Rows from block 9, named by matrix and row number. Each number is 50 + 10 x the weight over the matrix's rms, rounded and kept within 0 to 99. All counts start at 0.
# c10: first pointwise conv (model.blocks.9.c1.0.weight, 208x208x1x1), inputs 140-207
c10.28:42 62 55 65 53 59 58 73 58 55 57 22 65 47 57 60 49 53 25 59 55 52 47 56 46 49 46 42 61 43 67 52 48 50 62 44 45 61 51 71 57 29 35 48 54 49 76 31 39 74 50 57 64 58 46 48 39 56 50 46 61 41 65 47 57 35 36 55
c10.29:34 60 39 65 47 48 45 47 69 50 68 61 39 57 37 47 55 70 43 51 46 58 52 78 41 59 50 49 48 55 54 48 37 50 42 39 61 59 35 67 44 39 68 54 57 49 61 36 66 51 51 47 51 50 54 63 49 69 75 53 54 47 56 50 44 52 62 57
c10.30:59 43 45 50 45 52 66 43 51 48 47 47 63 45 58 47 55 68 63 47 57 70 54 61 48 44 28 29 57 56 48 60 51 58 60 49 37 48 48 49 47 54 54 78 46 41 45 54 62 37 52 68 55 49 44 53 39 25 63 46 40 68 50 51 56 50 50 53
c10.31:51 55 44 42 59 38 41 62 42 50 35 51 64 59 47 53 58 54 60 45 54 53 62 43 40 59 51 52 54 37 42 51 38 45 46 53 49 51 51 61 49 42 54 63 54 52 41 53 58 62 62 62 51 47 46 46 37 42 70 53 50 37 54 39 58 36 65 67
c10.32:23 55 42 61 42 70 62 47 48 58 34 71 63 39 31 50 27 37 42 50 45 54 49 61 55 42 49 69 49 49 52 51 40 35 51 48 49 57 54 33 51 37 62 46 40 42 41 31 64 43 57 40 41 48 64 46 44 54 50 54 60 59 51 23 52 43 40 47
c10.33:43 58 66 46 68 38 66 77 54 66 46 65 38 48 54 52 39 39 63 39 37 78 51 29 73 41 44 54 51 51 53 45 53 48 55 49 27 68 47 40 41 50 55 51 46 51 52 40 48 36 54 39 69 62 51 63 49 52 41 39 43 52 43 44 34 42 58 58
c10.34:42 41 42 58 45 44 62 72 50 37 52 47 77 47 26 52 37 47 59 55 44 45 48 49 53 54 56 44 59 60 50 64 17 58 36 35 57 51 66 73 64 48 52 29 61 58 53 42 54 51 59 57 63 55 45 47 40 48 56 43 33 42 68 50 51 40 49 52
c10.35:40 58 39 50 56 41 60 49 40 42 33 34 53 52 58 45 59 45 55 56 46 75 45 60 50 46 44 57 57 36 50 31 24 74 33 47 63 45 65 50 28 60 52 43 54 56 54 50 59 62 51 63 56 37 41 39 45 36 50 47 30 57 54 42 59 44 67 47
c10.36:35 33 54 49 60 51 45 49 40 44 55 41 60 48 59 43 53 32 38 61 57 58 47 61 58 48 58 60 43 32 56 59 43 34 49 57 49 55 47 50 41 44 47 48 57 41 34 53 36 53 65 38 50 58 44 40 55 50 44 52 62 52 51 53 51 57 35 65
c10.37:32 63 48 52 36 66 54 54 56 45 43 61 60 56 31 42 55 56 41 30 32 48 44 59 55 45 54 62 63 41 51 41 61 63 67 42 55 49 67 64 40 50 56 49 51 69 43 61 60 43 53 67 53 55 70 58 57 57 48 60 61 47 39 28 58 54 41 52
c10.38:34 52 53 54 71 52 53 66 41 54 53 49 60 45 45 36 60 49 47 43 57 49 38 39 60 50 69 57 51 54 45 44 52 27 56 44 47 57 35 52 58 57 65 42 48 33 70 63 51 47 36 61 29 48 51 51 63 39 39 48 64 52 39 59 61 47 34 53
c10.39:50 44 51 49 64 59 52 53 38 29 48 42 47 64 54 32 61 42 29 48 52 49 39 71 34 59 55 46 51 49 60 73 51 71 38 47 49 40 50 53 51 30 63 54 34 32 66 44 47 43 60 73 54 61 43 37 34 51 37 51 35 56 55 34 69 47 50 36
c10.40:35 65 57 61 47 54 39 48 58 51 30 51 56 53 44 62 37 36 53 45 59 62 47 49 59 58 49 56 49 48 41 38 61 66 41 48 49 69 39 51 57 45 40 46 54 73 59 45 68 45 39 42 60 48 46 50 51 65 50 44 50 37 36 50 40 62 65 48
c10.41:46 33 56 44 33 38 47 53 38 58 36 38 29 34 50 56 46 42 49 39 63 64 47 48 48 39 40 51 55 40 53 53 54 26 53 53 38 53 35 55 56 64 50 63 52 42 39 46 39 50 31 40 57 31 31 61 34 44 38 52 42 60 35 61 42 73 38 72
c10.42:56 26 59 46 50 58 28 26 34 59 50 43 52 44 46 48 47 40 53 50 49 42 65 37 67 57 63 43 37 52 61 63 44 40 57 50 63 68 44 50 59 49 57 49 38 56 45 53 48 72 43 37 42 28 37 41 44 32 42 61 52 54 30 67 57 65 51 33
c10.43:51 33 61 45 58 44 43 27 51 54 62 44 59 39 45 61 47 44 52 59 51 41 60 52 47 44 47 60 58 51 61 47 40 52 54 50 55 46 57 59 61 54 39 53 58 45 61 57 53 44 53 38 60 52 48 44 52 62 66 36 51 52 44 55 60 62 58 45
c10.44:53 40 46 55 59 48 36 48 44 26 43 34 24 51 52 60 60 37 64 61 42 43 48 50 48 48 49 41 50 41 54 38 75 34 57 42 36 43 49 58 64 54 35 54 55 28 56 59 42 56 65 57 52 49 53 51 41 45 40 58 51 46 54 77 49 59 52 59
c10.45:67 53 42 43 24 61 51 46 41 44 63 50 44 51 79 47 45 65 46 62 54 48 48 58 43 46 67 33 45 80 48 47 53 42 34 46 55 52 35 45 42 61 68 25 54 49 63 55 39 42 45 58 54 67 67 55 57 54 51 48 40 45 47 35 43 48 62 35
c10.46:41 72 37 56 37 31 57 50 62 52 41 50 61 53 21 60 48 38 47 39 42 59 51 52 45 63 43 56 58 58 43 44 49 62 67 45 31 42 47 53 71 68 64 45 63 49 43 54 39 38 59 49 51 56 56 60 47 35 62 38 53 40 37 61 58 48 52 52
c10.47:61 29 49 41 45 46 57 50 59 53 61 55 53 55 70 48 32 55 64 55 48 49 63 43 49 49 29 36 67 70 64 50 59 48 35 43 55 56 51 67 27 51 59 56 45 41 56 63 62 63 71 57 68 71 43 42 56 44 58 28 35 72 63 60 58 45 35 47
c10.48:47 50 27 81 55 56 45 37 43 53 52 58 39 64 63 54 50 44 45 50 38 53 62 58 44 41 59 47 48 73 62 52 51 54 44 47 58 61 59 66 57 50 40 30 46 41 73 55 56 58 35 52 43 22 52 65 58 29 49 53 47 61 54 44 51 52 38 56
c10.49:57 55 48 52 40 44 50 38 51 52 44 51 66 55 62 33 47 39 33 49 34 49 53 60 63 45 42 27 55 61 49 52 62 50 58 39 55 52 55 59 28 61 59 60 46 55 47 61 58 49 45 55 52 24 61 49 60 60 44 39 28 54 81 39 39 52 46 51
c10.50:39 72 35 36 48 56 51 38 55 65 48 55 58 46 59 43 35 50 59 59 56 60 55 43 51 39 47 36 50 29 50 54 52 68 38 41 39 57 58 63 38 61 51 51 54 57 45 59 49 58 59 57 56 62 43 52 64 71 47 34 56 56 39 60 50 57 73 52
c10.51:46 56 44 44 54 58 36 52 47 48 47 41 45 44 42 44 22 62 56 51 64 70 63 49 66 40 43 50 70 45 51 65 45 61 58 51 52 55 45 45 54 29 48 43 37 70 43 64 40 45 50 41 42 42 45 46 48 52 48 47 45 55 58 32 40 41 46 50
c10.52:40 49 48 59 52 36 45 58 44 48 71 41 48 63 33 47 48 54 47 58 45 67 29 56 36 38 44 48 53 22 61 33 44 49 60 46 45 48 51 53 55 42 42 37 49 57 45 33 56 58 52 47 49 67 36 55 33 57 48 27 33 48 46 40 39 60 49 40
c10.53:53 65 43 56 54 51 51 40 36 35 73 84 35 66 51 49 66 49 35 68 52 53 46 62 28 47 61 56 55 49 50 49 38 47 53 45 36 60 48 52 63 59 56 48 52 62 82 29 57 40 46 74 47 48 75 47 55 46 58 53 51 38 57 56 52 73 69 51
c10.54:49 34 68 43 59 65 59 45 39 35 68 49 55 36 36 40 60 66 40 50 46 42 53 52 42 50 49 50 57 53 54 73 53 34 43 54 44 43 46 44 55 44 50 57 45 74 60 49 48 68 55 46 55 50 46 50 61 60 40 42 61 59 61 71 70 54 42 50
c10.55:48 39 58 46 48 49 43 59 40 47 52 38 76 59 53 67 31 65 46 55 49 54 55 58 46 51 48 58 47 45 63 62 41 30 51 41 47 61 61 61 53 44 62 49 29 57 39 38 61 47 56 57 46 71 40 46 52 50 45 46 60 58 56 59 35 41 48 33
c10.56:45 40 41 54 42 53 44 58 30 44 57 28 51 55 50 28 32 65 53 69 48 44 41 50 51 52 43 39 56 41 69 54 68 70 45 47 54 55 51 34 54 48 32 45 43 64 50 51 51 58 57 56 58 63 52 41 50 38 52 56 66 45 47 57 47 58 51 65
c10.57:58 66 52 46 47 36 40 38 66 41 32 60 51 46 48 54 33 55 60 58 60 66 56 49 80 63 73 42 58 50 37 62 77 49 45 46 47 55 49 35 52 32 52 56 48 30 40 55 36 30 42 43 58 61 54 55 56 64 39 36 48 40 34 56 45 57 40 48
c10.58:62 44 52 59 49 39 52 58 47 47 66 63 58 74 50 73 29 45 56 72 59 52 74 60 72 65 47 47 34 63 41 58 41 48 44 46 66 52 49 61 45 49 57 35 47 38 56 38 61 63 51 41 62 63 50 55 40 56 58 63 49 44 42 35 56 47 47 39
c10.59:44 70 51 49 40 56 54 46 64 62 38 34 33 48 49 30 51 29 37 46 46 67 44 46 43 52 46 54 38 28 62 42 45 42 66 33 52 32 64 64 47 37 48 45 45 61 56 44 40 54 73 49 52 37 48 63 48 61 51 43 70 37 54 59 71 55 38 50
c10.60:32 51 44 52 51 62 58 43 55 63 43 49 48 47 72 28 47 52 62 47 52 62 43 35 43 45 49 55 73 73 55 45 41 57 51 63 60 42 44 43 49 48 48 46 69 63 42 59 41 56 52 49 36 53 66 47 54 42 46 40 46 41 53 59 43 62 50 44
c10.61:46 59 69 51 48 53 57 64 48 49 39 64 47 39 54 58 29 50 68 58 43 47 68 55 51 56 46 69 59 49 48 67 53 70 58 39 55 48 61 50 42 46 62 42 42 36 45 38 54 53 54 69 47 46 45 39 39 62 55 52 52 53 57 56 55 52 63 50
c10.62:55 29 45 41 50 44 61 43 38 39 51 57 40 55 67 54 34 59 51 50 55 47 36 53 40 28 38 37 56 63 60 32 71 56 60 42 61 44 56 48 63 61 60 34 34 62 39 51 66 53 50 71 62 47 40 53 55 52 42 26 46 60 56 32 51 61 40 25
c10.63:51 55 48 38 41 31 47 70 53 53 53 74 49 41 55 35 68 44 50 75 50 52 33 61 49 34 46 73 50 39 47 55 67 44 55 53 35 56 45 49 48 55 63 54 60 44 42 40 36 41 40 51 49 51 42 63 49 63 66 48 53 50 45 59 51 39 72 40
c10.64:69 48 75 58 51 37 47 60 43 50 51 43 36 70 60 44 58 47 48 46 30 59 44 56 54 38 40 29 50 35 37 45 49 67 46 34 48 39 48 45 44 56 41 30 53 53 56 42 49 62 50 32 48 54 40 41 51 38 52 48 30 38 62 37 49 64 49 41
c10.65:43 37 47 36 47 55 55 38 49 40 61 52 44 45 38 49 40 48 57 41 48 56 54 44 52 57 45 49 59 47 55 48 56 72 48 48 45 27 50 47 50 47 53 51 51 40 38 32 54 65 55 33 65 64 43 43 47 46 38 51 64 57 41 33 62 50 55 67
c10.66:74 64 45 43 49 54 31 51 48 55 44 38 62 61 50 51 43 59 43 45 42 58 48 50 38 30 37 45 63 44 49 71 46 45 35 55 51 50 49 48 55 79 42 46 36 52 48 40 53 48 55 65 56 76 36 33 48 57 59 62 50 48 56 62 54 54 64 54
c10.67:48 64 48 46 57 44 52 43 59 52 34 54 51 45 54 51 52 45 59 45 59 70 66 53 65 44 48 42 67 54 55 40 38 42 33 52 37 72 59 39 51 58 62 55 46 67 52 56 51 41 72 50 51 47 53 46 65 37 39 70 41 40 37 49 44 29 56 46
c10.68:24 41 57 53 42 42 52 35 39 51 58 38 60 53 42 38 40 64 34 58 63 58 36 58 43 45 51 61 45 53 44 45 47 66 49 44 59 50 42 46 45 40 59 58 52 53 35 41 62 52 58 37 29 49 64 34 61 56 43 57 50 59 45 47 48 42 48 56
c10.69:64 60 37 55 48 46 49 29 52 31 44 45 34 52 60 38 38 62 69 36 40 40 42 39 40 62 45 64 64 47 47 39 51 78 46 41 58 34 63 40 51 53 52 64 60 54 26 41 59 58 53 46 60 61 49 26 54 55 37 46 60 54 70 45 56 38 48 40
c10.70:63 52 54 62 55 37 38 38 65 54 52 50 47 43 59 50 47 58 29 51 52 62 38 35 48 41 34 51 39 42 47 58 35 76 40 46 60 47 44 55 69 46 61 48 53 59 58 63 39 40 42 48 56 50 44 50 48 70 63 62 63 51 39 55 69 38 58 41
c10.71:53 40 50 50 47 55 45 51 43 54 46 57 51 64 35 58 45 47 67 61 57 56 37 58 44 56 48 31 61 36 52 54 59 57 54 69 65 67 44 42 48 63 76 60 47 48 37 50 53 35 70 52 50 58 65 30 53 49 63 51 41 35 43 60 65 57 25 58
c10.72:61 46 52 37 44 64 51 60 31 54 47 66 60 41 40 54 49 52 49 44 45 57 60 59 51 47 56 69 56 40 55 56 67 60 34 42 58 33 57 56 33 48 53 36 64 37 51 51 48 40 40 59 44 48 51 44 46 49 59 34 61 53 52 55 37 62 35 59
c10.73:56 52 33 50 40 42 42 56 30 58 54 46 38 62 42 50 46 49 49 56 37 51 42 56 43 48 33 52 66 53 45 83 51 21 50 62 52 66 48 65 37 46 48 49 48 51 34 43 48 46 48 56 47 53 44 37 57 49 38 38 49 60 58 43 65 62 49 51
c10.74:72 46 68 47 56 34 54 47 65 52 39 57 38 54 44 51 44 56 56 75 53 57 50 53 43 34 61 29 50 35 52 56 52 63 27 65 39 60 45 50 52 41 47 59 46 55 45 57 46 57 69 51 36 65 30 55 43 55 57 24 44 68 53 35 37 31 43 44
c10.75:55 37 63 52 58 56 55 60 55 39 47 67 55 39 42 49 30 54 35 50 47 36 45 38 64 40 41 55 58 57 59 71 81 69 42 52 37 46 60 34 52 49 46 50 53 67 51 27 61 48 70 50 58 35 48 44 37 45 37 47 41 67 74 67 27 47 69 37
c10.76:47 40 53 50 44 40 49 40 54 45 42 59 50 44 41 58 45 46 57 53 53 44 48 62 68 40 34 41 59 40 67 55 80 59 65 40 70 57 41 64 56 59 49 56 33 58 46 53 44 26 65 52 51 53 52 43 37 53 49 54 59 41 51 54 28 38 44 64
c10.77:60 52 57 26 48 44 51 37 48 44 44 48 63 44 38 38 25 37 50 47 69 73 50 56 46 52 52 50 67 53 57 55 50 54 55 58 50 33 42 65 64 42 47 47 42 60 44 59 47 48 44 43 38 67 44 42 50 59 23 38 38 56 42 70 49 41 51 78
c10.78:45 59 62 53 26 34 62 56 53 45 53 57 40 56 66 32 43 46 62 50 50 40 69 52 40 42 46 54 42 49 68 61 56 63 48 63 46 49 39 47 54 50 58 45 54 45 31 72 49 30 54 68 64 35 48 42 44 55 44 36 64 47 54 47 31 52 63 52
c10.79:46 51 56 64 46 31 48 41 49 58 58 50 57 54 39 54 49 29 54 52 47 60 70 32 39 44 48 58 58 56 54 42 48 56 49 54 58 45 45 46 52 45 63 42 50 53 53 53 76 59 66 47 46 45 65 44 54 51 47 46 37 47 51 46 48 70 44 39
c10.80:59 26 55 76 71 57 56 56 72 35 46 52 40 42 37 38 50 39 48 45 34 55 45 45 36 48 39 39 56 68 39 47 36 82 27 44 51 49 51 50 48 58 31 50 53 45 47 65 53 53 60 70 44 48 51 45 36 55 56 56 51 35 48 25 77 52 63 49
c10.81:50 69 73 59 35 43 42 49 50 50 61 53 35 45 51 44 53 45 63 36 52 56 61 57 70 60 62 57 45 37 38 61 49 47 46 53 48 36 67 48 43 70 60 46 48 52 45 35 57 45 43 45 54 47 58 51 56 45 44 42 50 57 39 54 52 47 40 39
c10.82:48 64 40 51 37 60 29 48 55 32 51 55 48 36 52 46 51 35 42 55 46 62 63 41 38 53 46 53 41 42 65 55 52 55 48 37 37 52 70 58 50 29 37 45 57 63 47 34 57 65 44 31 55 46 40 32 50 62 48 41 40 61 56 42 53 47 47 38
c10.83:42 61 43 74 32 57 50 37 50 42 57 53 37 52 57 36 37 39 44 58 59 58 55 52 63 41 57 41 38 34 53 42 49 32 58 39 35 49 39 58 53 52 43 62 75 64 49 29 54 58 62 46 51 43 36 39 45 55 66 46 47 58 36 53 46 59 56 58
c10.84:37 56 52 45 69 51 52 59 61 60 55 59 49 66 32 59 54 77 78 48 40 42 56 58 38 66 56 53 55 56 38 47 59 58 57 56 56 43 45 48 75 62 63 58 61 55 44 41 40 56 51 50 43 44 53 61 63 74 41 35 36 59 49 58 42 58 53 63
c10.85:29 53 53 49 53 60 55 53 40 48 41 51 44 61 48 59 55 54 69 34 55 66 44 52 55 59 44 33 54 49 69 61 39 32 52 44 54 53 49 58 45 44 46 63 47 75 44 50 31 33 55 73 50 60 35 42 33 36 53 40 42 26 53 58 37 50 51 53
c10.86:55 45 48 50 45 36 43 54 52 59 28 53 70 52 62 55 41 54 42 42 59 45 50 43 54 40 42 45 35 43 39 60 50 59 57 51 50 50 58 39 51 43 39 40 51 51 39 45 56 45 60 72 33 67 45 29 53 52 44 63 50 59 50 62 41 18 58 45
c10.87:47 62 72 28 52 39 44 32 37 57 62 44 51 47 59 67 61 41 48 37 57 53 57 40 35 53 41 37 38 75 58 58 35 51 49 54 58 45 53 48 55 46 42 35 50 49 49 46 54 56 67 58 35 48 51 35 52 41 72 55 47 56 36 52 64 65 54 57
c10.88:54 61 62 55 40 50 50 41 43 54 59 66 42 67 43 66 72 43 56 56 57 56 58 41 51 47 45 53 31 38 53 60 40 51 46 47 48 52 44 53 37 53 47 51 51 52 57 70 53 33 49 54 50 55 55 34 55 58 54 46 51 45 37 63 63 63 59 41
c10.89:66 46 41 32 59 48 54 44 63 71 57 33 52 48 37 45 58 57 46 75 64 33 63 70 50 70 34 45 37 42 57 58 52 40 44 58 48 54 44 47 43 46 38 43 57 38 37 62 58 29 47 47 51 52 40 55 47 48 45 17 60 48 46 46 45 51 28 50
c10.90:50 38 44 39 49 50 41 48 32 54 57 61 73 51 50 76 65 67 76 58 39 42 55 46 47 37 47 48 48 59 35 59 42 42 68 61 51 49 51 69 44 54 71 42 52 40 45 49 55 37 49 41 45 95 55 55 44 68 68 59 55 76 40 63 63 62 36 65
c10.91:57 42 62 37 39 59 38 52 56 71 35 41 72 65 51 50 54 39 44 56 43 50 52 41 57 52 54 40 53 65 34 55 57 41 48 51 68 42 29 65 53 62 45 53 62 50 58 50 55 48 48 68 48 67 40 61 41 40 31 51 33 49 44 51 56 49 55 49
c10.92:49 52 58 42 53 40 39 50 64 52 53 55 61 56 58 35 48 43 55 70 41 54 65 68 45 32 58 53 34 43 47 67 63 59 56 52 42 60 31 48 50 47 46 61 60 54 34 58 44 50 40 52 45 46 48 46 47 46 61 53 41 40 51 58 51 49 43 35
c10.93:50 59 53 49 56 46 48 46 59 42 36 49 32 49 40 51 40 29 53 43 49 61 64 29 62 40 40 44 39 56 43 58 32 45 71 51 42 36 21 43 53 43 47 47 46 47 63 62 54 40 42 22 59 50 35 47 42 50 34 48 59 52 67 39 38 46 65 66
c10.94:49 45 49 31 47 43 49 43 58 37 39 42 38 38 62 50 47 48 61 22 62 53 40 51 60 47 34 37 65 54 54 55 47 61 41 37 42 53 41 59 38 62 64 49 46 61 43 58 61 52 66 45 31 50 35 24 26 38 55 23 49 44 45 57 52 62 33 57
c10.95:46 56 53 51 49 63 64 62 50 40 58 59 51 55 35 54 59 50 50 83 71 32 28 68 53 48 50 46 44 49 46 50 63 43 39 50 63 45 56 51 41 57 36 56 58 46 39 38 55 51 48 62 51 61 59 26 40 65 74 38 60 51 45 54 41 71 41 46
c10.96:34 56 45 49 41 46 47 47 52 56 48 40 65 60 54 40 59 56 53 49 40 55 38 64 33 42 41 54 42 40 63 60 71 41 46 51 47 58 72 33 52 56 54 46 49 59 42 61 56 55 47 36 38 57 45 37 56 39 54 68 55 61 41 64 70 56 62 50
c10.97:66 53 66 55 41 51 76 38 33 55 44 44 57 44 58 50 37 55 45 64 52 39 52 41 46 59 30 33 50 39 47 51 56 62 48 49 63 42 53 52 43 41 37 31 64 30 52 52 51 47 55 54 44 48 48 39 56 47 45 47 46 47 49 42 76 54 44 55
c10.98:63 50 34 60 37 36 45 51 67 40 37 48 46 57 38 55 43 47 34 57 42 44 37 45 44 76 40 39 53 50 34 49 54 61 38 46 51 45 68 61 33 44 55 46 56 46 29 47 36 46 50 59 43 53 52 59 55 31 51 62 42 53 54 40 55 27 36 48
c10.99:54 55 51 52 45 51 36 45 39 47 42 52 46 54 69 58 58 53 54 52 56 60 45 54 63 51 42 60 41 59 53 55 61 56 47 63 50 40 66 43 30 54 65 38 53 58 50 69 52 45 36 62 54 49 59 35 32 58 53 42 50 28 46 45 51 41 31 49
c10.100:43 45 48 42 35 38 52 47 50 50 58 39 81 68 48 45 49 44 54 40 52 47 45 44 54 36 39 35 51 49 40 44 32 33 42 43 56 47 62 67 46 56 59 46 64 66 51 43 55 29 51 46 76 59 67 52 42 38 59 51 42 48 49 44 48 59 60 47
c10.101:52 65 44 51 52 50 46 56 52 28 41 54 29 23 50 42 51 48 56 43 58 40 51 59 44 63 51 52 38 47 55 48 61 60 33 54 39 57 54 58 54 38 42 51 46 44 42 41 37 49 55 43 52 54 47 54 51 47 63 37 55 51 44 46 37 49 58 35
c10.102:41 56 46 36 37 52 69 38 53 41 51 36 55 47 52 62 26 46 53 57 36 51 45 41 53 25 33 50 52 39 58 54 46 58 44 43 49 45 36 58 30 46 36 54 42 47 43 47 59 54 69 52 42 45 36 22 27 49 49 55 51 33 47 47 61 50 46 66
c10.103:71 57 49 64 48 50 39 39 43 46 45 58 56 68 50 58 35 39 41 57 47 57 48 34 32 53 60 49 41 39 49 48 42 39 38 47 57 77 36 45 33 50 33 45 50 60 62 45 58 37 66 67 68 54 52 45 49 48 38 70 48 40 36 39 68 48 44 55
c10.104:59 48 63 55 45 41 45 49 43 56 46 38 40 49 53 43 33 46 39 25 53 50 47 41 41 58 55 61 51 30 72 38 47 59 44 51 57 39 52 69 44 52 35 42 55 46 35 47 54 43 43 37 32 58 45 41 47 35 46 45 40 34 49 43 54 42 52 61
c10.105:42 52 48 47 50 65 54 44 57 45 65 47 57 43 57 53 50 43 44 47 61 62 71 48 42 51 30 44 47 55 49 60 41 51 24 63 57 34 54 60 69 70 78 59 70 32 39 36 31 56 51 61 63 62 47 36 67 60 49 53 48 56 46 22 52 48 46 41
c10.106:52 58 62 29 51 40 36 53 57 30 51 51 39 52 83 62 50 52 43 22 53 70 69 26 54 51 57 53 49 48 43 60 42 64 37 50 36 56 62 47 44 24 57 42 54 50 65 50 55 64 37 66 59 44 57 83 50 57 51 46 34 53 45 56 51 56 57 63
c10.107:55 45 43 53 59 54 41 45 43 56 32 62 64 66 57 69 51 56 29 68 57 65 53 45 45 65 44 70 57 72 60 53 33 49 46 42 37 59 48 58 51 56 55 38 40 48 48 18 40 56 66 48 49 52 47 61 56 57 50 46 65 52 54 46 58 42 27 32
c10.108:32 29 42 54 67 63 80 69 45 37 49 57 55 42 38 52 44 48 53 58 47 42 48 52 56 65 53 55 51 37 62 50 41 52 50 50 48 61 49 54 67 43 49 53 31 35 53 43 72 54 37 58 46 51 47 61 52 60 40 45 40 39 51 33 38 65 47 62
c10.109:29 38 52 66 35 46 52 42 56 50 53 59 52 48 59 30 54 53 64 40 51 63 52 62 50 58 35 67 48 33 49 63 74 52 65 44 27 63 43 67 43 37 57 51 50 48 57 60 40 56 49 47 52 45 29 51 45 51 36 36 42 26 46 52 43 56 58 62
c10.110:47 32 65 49 55 38 35 31 50 42 53 40 51 51 55 51 60 47 72 59 61 48 67 62 51 63 45 58 65 63 44 57 54 44 72 35 45 40 73 64 61 50 41 55 53 50 50 60 35 61 41 55 46 58 37 52 56 59 56 46 48 53 59 50 57 54 52 51
c10.111:57 53 61 42 56 52 56 33 48 50 66 45 45 35 41 35 60 33 37 39 67 43 36 53 25 45 39 45 55 58 36 64 45 53 56 52 66 42 57 48 52 57 70 47 33 44 57 60 60 38 60 51 52 42 59 50 38 65 49 40 48 47 59 52 31 48 57 56
c10.112:52 69 54 53 39 53 51 49 58 45 27 51 36 38 65 59 53 47 40 37 58 61 47 44 43 68 72 49 59 36 56 41 58 58 54 48 45 59 51 53 49 49 61 43 62 65 59 48 58 49 37 48 40 51 44 69 33 43 42 33 42 43 51 57 55 64 38 31
c10.113:63 56 62 46 49 61 40 43 36 45 45 24 49 65 44 56 70 51 50 29 46 33 42 45 61 39 62 55 35 43 40 54 38 64 48 58 39 43 43 42 46 57 51 46 50 39 41 38 57 63 49 57 47 58 35 57 45 25 59 52 40 54 38 48 58 60 43 66
c10.114:48 52 56 45 67 32 49 47 50 42 46 46 70 56 47 63 52 57 35 46 56 56 51 46 60 36 45 46 51 48 48 47 39 45 51 51 63 37 45 55 60 35 56 40 41 26 56 53 61 57 55 70 46 97 55 43 46 35 49 49 55 41 41 49 63 54 57 41
c10.115:63 51 39 41 33 52 46 67 57 52 55 48 61 48 52 27 48 49 49 58 52 45 38 38 35 53 47 40 41 53 54 58 52 64 59 49 49 47 57 53 35 70 39 37 34 43 49 49 50 41 46 60 38 58 48 45 41 39 34 52 65 67 52 49 47 60 28 56
c10.116:62 62 51 40 45 38 45 43 57 62 67 55 54 51 26 37 49 63 46 53 54 43 52 41 44 51 68 50 42 36 50 55 31 53 59 39 69 66 17 54 48 56 38 46 48 55 57 52 64 59 45 59 39 44 64 44 73 49 55 54 45 50 46 56 62 50 40 62
c10.117:56 33 42 57 55 27 58 50 39 35 52 35 41 67 54 44 52 43 38 42 52 38 60 31 48 44 67 61 51 62 61 41 61 47 45 57 54 38 61 55 71 50 41 68 52 44 55 49 35 68 41 46 58 59 44 44 55 51 48 62 60 39 49 49 46 38 56 46
c10.118:58 43 52 61 28 54 39 48 43 53 54 37 74 40 49 47 33 69 45 61 48 38 47 49 49 40 54 47 50 50 65 53 54 51 39 39 55 48 53 69 46 54 63 40 25 43 57 51 39 49 38 49 55 37 43 53 43 38 55 64 68 58 41 40 49 56 53 35
c10.119:47 43 45 48 49 55 51 52 27 49 36 35 38 45 47 53 48 52 43 48 48 37 58 34 26 58 57 55 37 38 58 57 50 62 50 66 57 61 52 48 50 32 50 49 54 37 40 53 56 62 48 46 52 49 46 52 48 57 37 62 29 46 58 68 50 46 48 48
c10.120:51 51 60 45 21 35 45 51 45 54 34 53 40 62 55 34 55 62 62 40 52 65 41 55 47 47 55 50 61 48 52 44 45 56 50 48 41 51 32 65 51 40 61 52 46 65 56 43 60 54 69 49 34 63 49 64 49 63 45 50 48 46 62 70 33 54 61 44
c10.121:52 54 51 49 57 37 41 49 50 47 38 39 53 55 60 42 48 51 29 53 52 51 51 54 58 63 34 30 41 39 43 37 79 73 37 49 42 49 39 35 54 60 40 43 57 41 65 48 41 49 54 51 58 61 39 53 41 45 33 51 61 49 47 59 43 43 40 26
c10.122:53 57 44 45 51 54 50 36 53 47 62 50 42 40 51 44 66 42 42 62 47 47 48 37 48 49 36 62 52 26 44 45 52 62 58 49 64 48 64 51 64 48 33 54 51 59 33 56 37 39 65 46 56 32 47 35 50 60 45 50 46 41 29 42 51 52 46 47
c10.123:66 58 36 35 47 52 70 45 44 46 47 48 51 43 47 59 55 29 47 49 57 55 58 52 45 60 64 41 77 50 44 50 29 53 45 48 42 54 49 63 36 48 45 54 58 41 67 53 44 45 54 58 43 36 36 55 48 67 30 86 45 48 49 40 54 52 49 43
c10.124:39 38 49 48 49 43 58 21 62 41 51 29 59 29 56 53 44 37 37 45 41 71 52 55 56 37 51 46 41 46 41 60 41 44 46 57 49 54 55 42 46 58 60 56 50 35 43 66 54 61 48 60 58 47 48 67 36 58 59 30 61 64 50 60 67 33 44 44
c10.125:59 54 46 63 51 47 33 56 52 46 44 39 54 68 53 52 38 47 53 59 43 52 37 36 49 57 27 45 33 44 50 71 44 54 52 51 48 51 59 36 56 45 52 39 49 32 50 59 60 49 40 53 35 56 60 38 62 53 34 49 35 59 60 45 48 50 52 71
c10.126:52 40 51 40 56 65 48 62 34 54 67 36 44 35 70 54 58 21 53 43 59 43 59 47 54 42 44 62 35 37 53 51 58 57 53 40 66 44 44 50 37 45 44 60 37 57 56 41 51 39 49 62 48 48 37 48 52 54 51 45 38 48 48 49 44 51 47 59
c10.127:43 52 43 33 46 44 51 55 55 27 51 56 49 73 54 33 57 53 57 51 56 40 50 42 66 46 59 55 39 39 39 60 56 44 70 45 61 29 57 37 53 61 52 51 59 38 54 60 46 52 50 62 67 54 60 62 56 51 51 60 32 57 30 47 48 39 46 41